{"model": "self-supervised image encoder", "horizontal_flip": true, "color_jitter": 0.4, "norm": "batchnorm", "kernel_size": 3, "projector_hidden_layers": 1, "target_momentum": 0.99, "muon_scale": "spectral", "orthogonalizer": "newton_schulz_5", "steps": 1700, "epochs": 1.1, "lr_schedule": "wsd", "weight_decay": 0.04, "adamw_weight_decay_other_params": 0.05}
Rows from block 3 of a small self-supervised image encoder, named by matrix and row number. Rows with one number belong to one channel. Each number is 50 + 10 x the weight over its row's rms, rounded and kept within 0 to 99. All counts start at 0.
After each channel's rows are labels from the 100 images, of 14976, where the channel reaches its highest value: "strongest on" is what is common among them. Only what is clearly more common there than usual is listed. The data: pictures of board games with random positions, seen at a slant.
# convs1: 3x3 conv (model.blocks.3.convs.1.weight, 48x48x3x3, each kernel summed), inputs 0-47
# convs2: expand pointwise conv (model.blocks.3.convs.2.weight, 192x48x1x1, transposed), outputs 0-95

convs1.46:45 58 47 67 56 53 34 51 48 55 56 48 56 37 47 56 40 52 42 40 43 55 39 58 53 53 46 61 49 43 29 51 12 45 46 56 57 62 48 55 54 54 44 51 58 35 63 31
convs2.46:66 45 54 57 44 47 63 53 44 61 40 66 44 42 69 46 45 45 43 45 55 55 42 66 47 72 50 52 55 65 33 50 66 59 57 41 54 54 50 50 47 59 63 57 49 68 66 51 52 33 50 30 56 48 41 38 29 42 59 63 51 67 57 55 53 68 45 47 58 66 52 50 53 51 40 77 41 59 48 61 55 49 55 63 32 37 39 53 53 45 46 45 56 34 54 46
strongest on: noughts and crosses

convs1.31:51 48 52 54 40 59 51 46 63 57 59 49 40 66 62 34 51 46 60 42 50 55 51 52 74 59 39 67 52 50 60 59 56 36 40 29 60 62 44 40 44 47 46 46 68 29 51 43
convs2.31:60 43 59 68 44 50 31 54 38 43 58 45 56 28 51 53 62 48 63 47 52 42 56 53 52 34 52 59 40 56 58 49 51 42 55 43 45 49 44 40 47 52 65 53 56 49 43 52 36 53 45 64 62 60 41 45 65 42 72 37 56 46 47 45 47 44 60 44 54 65 45 40 65 57 40 45 52 66 52 43 35 54 52 56 55 58 40 61 53 54 39 35 42 46 36 46
strongest on: discs on a green board; nearly empty

convs1.39:45 52 36 65 63 33 41 50 56 52 48 32 61 52 40 52 43 50 48 40 37 57 39 60 53 44 53 45 51 44 20 41 42 57 62 55 57 39 51 72 49 62 40 60 56 36 51 45
convs2.39:60 63 59 53 60 73 55 35 73 53 51 54 35 59 41 51 43 60 40 48 47 37 34 47 46 59 41 50 49 40 47 42 38 41 51 39 50 63 46 48 47 55 44 49 45 57 48 51 63 63 63 32 49 55 45 54 57 51 61 62 27 55 52 41 68 35 59 47 60 43 52 46 50 48 62 68 43 36 49 51 65 55 26 55 51 42 36 57 41 54 49 45 49 44 45 67
strongest on: noughts and crosses

convs1.40:53 49 38 34 41 56 56 37 56 39 39 35 34 50 43 38 47 41 55 74 46 56 51 50 40 56 38 45 55 51 57 74 61 51 41 45 53 67 49 44 57 50 48 57 42 32 68 46
convs2.40:34 42 54 55 55 56 42 50 68 62 51 42 74 52 53 49 58 64 50 57 44 35 66 36 32 51 45 37 45 35 55 61 34 38 44 46 56 39 56 50 51 53 37 42 62 42 32 61 44 51 69 43 29 38 38 63 65 32 50 51 40 40 44 41 52 54 52 50 36 77 64 46 37 50 58 57 41 46 55 44 46 52 54 66 42 40 49 46 41 51 44 43 34 33 59 50
strongest on: discs on a green board; discs in an upright rack

convs1.37:36 36 58 50 47 55 48 41 53 52 52 52 48 65 35 12 40 46 45 40 46 53 41 45 53 48 49 41 59 36 36 42 30 51 54 41 52 56 45 54 45 70 50 56 51 41 45 36
convs2.37:60 35 59 65 42 36 59 42 34 52 50 46 43 36 39 26 50 58 48 44 32 55 61 50 48 45 52 29 44 30 28 36 55 58 43 48 41 47 47 46 55 63 53 55 45 56 39 46 51 57 67 38 65 60 30 42 49 53 44 39 53 46 56 67 53 67 56 45 54 47 48 56 49 58 34 63 54 32 65 56 48 45 59 54 61 40 42 36 42 52 48 62 26 38 65 58
strongest on: noughts and crosses

convs1.0:54 39 62 52 55 64 54 49 44 60 42 58 38 48 69 37 47 59 36 51 49 47 41 63 42 40 49 65 71 43 48 50 37 58 57 56 62 66 62 55 33 71 64 54 54 61 49 51
convs2.0:44 47 35 37 68 59 70 44 42 40 82 43 31 49 67 45 47 62 53 44 54 32 50 53 41 49 60 50 44 59 46 61 68 48 34 66 42 56 53 39 50 51 51 59 48 44 49 58 31 41 50 70 57 49 51 35 40 39 40 55 69 29 55 55 47 53 50 48 33 61 49 41 62 49 43 56 48 47 60 51 41 45 48 44 69 48 49 48 53 51 41 56 61 48 39 37
strongest on: nearly empty; discs on a green board; stones on a line grid

convs1.19:56 64 55 44 50 61 55 32 47 48 46 41 63 52 50 42 41 59 42 51 55 35 61 67 59 42 51 39 56 44 58 47 62 54 53 46 66 39 65 45 41 46 52 38 33 72 63 31
convs2.19:51 46 46 43 55 40 60 54 58 55 53 46 53 52 56 49 54 58 49 40 36 29 52 50 53 49 40 50 57 51 50 61 29 38 44 28 64 42 45 58 40 51 56 67 46 55 49 55 57 41 38 48 40 72 60 72 31 63 51 50 34 66 45 50 54 64 47 38 57 44 50 72 26 52 56 52 47 56 35 51 54 55 57 38 61 50 57 50 51 40 68 50 40 51 40 41
strongest on: discs on a green board; nearly empty

convs1.3:67 39 68 39 44 44 49 48 44 77 60 69 53 50 58 44 67 64 59 63 60 47 47 41 51 61 62 48 67 57 61 57 43 44 43 54 44 56 61 68 52 56 57 43 53 50 58 53
convs2.3:41 72 38 36 25 28 58 44 41 49 41 41 53 58 49 63 36 49 56 44 44 52 37 40 50 34 32 31 39 60 58 45 40 47 37 45 43 49 55 39 41 39 59 62 51 48 51 61 49 53 46 70 42 35 42 36 49 59 49 41 33 50 36 44 57 51 47 58 46 59 45 32 63 44 50 61 36 31 64 46 40 34 50 53 58 42 57 56 44 67 43 68 40 50 42 56
strongest on: discs on a green board; nearly empty

convs1.36:51 68 55 47 58 54 49 69 37 35 54 46 68 42 36 52 43 36 49 52 45 55 37 63 53 48 59 52 62 33 60 40 70 47 62 44 57 41 64 34 50 44 34 49 47 57 47 59
convs2.36:51 40 40 55 39 52 57 64 40 58 45 45 54 68 44 23 57 46 57 47 56 63 65 52 45 48 56 42 52 48 53 60 52 69 43 59 37 49 30 39 54 51 58 64 66 53 60 55 59 48 42 62 30 55 58 52 38 46 40 48 38 51 47 37 62 50 52 56 34 43 40 41 44 46 60 52 47 66 57 37 54 53 49 55 45 42 69 36 32 52 46 60 40 62 64 52
strongest on: stones on a line grid; second side has more; nearly empty

convs1.26:71 58 43 45 47 61 58 50 37 27 50 43 39 39 46 39 27 50 49 52 60 51 33 45 56 51 40 36 55 52 67 48 50 58 62 38 47 66 41 39 55 35 58 51 44 56 41 46
convs2.26:61 37 48 46 52 42 55 69 51 69 74 48 49 47 48 54 52 67 52 49 61 67 36 53 47 50 44 43 48 38 58 49 72 67 34 42 63 49 49 47 44 47 52 58 64 51 42 67 40 40 49 38 49 36 49 56 55 40 31 56 61 64 31 57 53 53 35 61 57 46 33 52 50 40 42 51 48 44 51 49 65 50 61 64 57 63 58 44 67 44 40 49 56 68 46 35
strongest on: discs on a green board

convs1.45:49 54 52 63 43 58 49 36 48 64 53 38 31 41 56 49 37 58 55 40 63 39 65 48 65 34 52 56 60 63 48 46 49 46 47 45 34 50 55 60 38 46 45 47 23 45 54 30
convs2.45:56 71 42 44 37 53 40 48 48 53 47 50 52 51 53 54 67 47 45 53 65 28 41 58 58 46 47 41 52 54 49 52 48 56 48 39 48 50 51 49 44 49 58 34 50 38 52 41 71 66 42 56 49 54 35 63 57 53 51 28 34 65 57 44 47 59 46 51 58 50 46 40 33 63 76 40 40 74 62 50 60 50 47 53 46 53 35 43 61 37 56 54 47 46 44 35
strongest on: discs on a green board

convs1.8:54 55 38 62 49 66 57 20 47 45 41 43 56 44 53 46 47 52 49 39 48 54 47 47 51 60 54 47 47 49 56 61 57 58 55 37 59 40 43 36 33 22 51 48 33 65 53 35
convs2.8:56 52 36 51 59 47 57 49 58 35 42 51 62 56 80 58 53 47 51 54 63 54 66 59 48 38 46 47 60 39 51 51 61 49 56 47 35 35 42 54 41 48 59 61 79 42 60 50 60 59 54 53 34 51 48 63 44 66 49 41 34 61 41 59 55 67 25 64 39 36 41 75 50 40 66 47 60 55 54 58 41 52 49 41 46 34 55 48 48 50 39 43 58 53 62 44
strongest on: discs on a green board

convs1.5:24 41 63 55 46 45 56 43 46 49 63 44 58 41 40 63 50 40 45 60 51 37 46 49 56 46 62 44 68 25 49 51 52 52 63 49 49 38 55 34 39 57 55 58 38 72 46 46
convs2.5:41 59 58 47 40 49 53 62 45 47 41 32 36 59 49 40 49 37 50 51 53 72 56 50 63 58 44 57 56 44 65 63 43 48 48 42 63 49 48 49 47 56 64 54 52 53 71 33 49 47 44 47 48 59 67 68 52 67 62 48 45 43 72 32 39 52 30 28 47 68 45 61 39 39 50 46 46 52 62 26 46 52 52 36 61 56 51 49 53 40 63 40 46 43 47 51
strongest on: nearly empty; discs on a green board

convs1.20:49 27 47 54 46 31 29 51 47 50 32 42 45 49 33 42 57 40 68 55 53 51 41 56 53 54 51 62 36 35 48 54 58 54 49 56 50 37 47 69 45 49 42 45 71 38 49 55
convs2.20:46 53 68 42 56 43 61 62 56 69 35 47 61 58 49 41 50 37 47 51 50 38 41 47 66 62 37 48 54 70 48 64 37 48 56 67 43 72 35 68 62 63 37 62 63 53 34 64 48 59 49 50 67 48 47 54 38 65 69 46 39 53 34 45 31 59 47 49 51 57 47 53 53 44 45 62 63 51 43 58 62 67 56 55 52 70 63 50 54 50 43 42 56 39 52 64
strongest on: digit grid

convs1.27:48 33 51 66 37 63 54 38 52 36 45 53 40 51 46 61 62 51 44 38 39 52 77 46 59 40 49 36 61 66 53 39 48 57 44 49 35 64 52 45 57 36 40 54 51 50 66 47
convs2.27:60 52 54 29 52 40 46 63 45 35 42 36 41 52 59 53 56 31 62 47 46 53 51 52 43 51 48 45 37 34 63 40 47 27 43 52 43 55 41 50 28 42 47 43 45 34 55 38 50 61 40 48 44 37 51 61 59 39 46 48 48 67 43 49 48 51 52 46 41 35 50 53 58 36 48 39 48 53 51 40 63 37 52 54 49 45 51 48 54 44 44 44 50 45 45 54
strongest on: discs on a green board; nearly empty

convs1.28:54 58 34 38 55 35 44 62 46 63 38 58 51 52 51 48 52 35 45 42 62 46 41 59 40 49 43 53 38 62 37 38 51 46 44 76 54 54 45 35 49 60 67 50 63 34 63 60
convs2.28:48 55 58 44 42 55 38 57 49 62 54 54 49 44 38 58 38 65 61 46 47 61 49 52 47 48 55 53 46 50 48 39 51 72 30 48 55 48 52 57 59 43 38 52 40 56 42 48 32 34 52 58 49 61 42 34 43 41 45 61 65 28 38 38 37 44 30 62 55 46 39 46 50 58 46 59 53 49 50 39 73 31 45 48 53 52 58 61 69 64 72 41 63 58 32 75
strongest on: stones on a line grid; second side has more

convs1.15:38 37 49 51 41 53 50 37 46 42 63 66 47 69 42 36 33 48 44 54 38 53 50 53 55 44 39 49 36 41 61 62 36 56 53 25 41 35 47 38 39 53 54 47 44 35 43 46
convs2.15:59 33 66 58 57 64 42 35 46 38 25 57 50 40 60 68 56 21 39 42 46 53 68 61 53 27 61 48 61 28 49 45 65 62 43 23 51 52 55 62 64 60 65 63 64 35 44 50 45 47 51 56 46 61 37 54 49 67 51 66 46 42 42 48 51 53 69 27 54 48 53 51 43 55 73 57 52 30 44 59 49 55 46 44 51 41 60 42 50 54 49 67 41 40 68 56
strongest on: discs in an upright rack; nearly full

convs1.29:42 34 69 51 62 50 59 42 56 60 71 51 49 40 47 51 48 55 53 47 47 45 60 56 54 62 54 70 72 57 36 57 38 63 46 60 55 52 53 61 59 56 27 50 56 55 58 36
convs2.29:46 40 59 49 47 52 53 57 29 65 40 40 50 56 60 47 42 55 55 51 25 40 59 45 67 48 50 50 36 42 43 51 57 44 52 32 42 52 42 37 59 54 52 50 47 48 59 36 51 46 52 43 76 44 41 37 44 40 49 55 48 38 54 41 32 56 61 31 45 59 48 46 59 49 41 71 30 64 56 45 57 43 48 43 58 49 29 45 39 30 63 54 52 44 47 32
strongest on: nearly empty; stones on a line grid; discs on a green board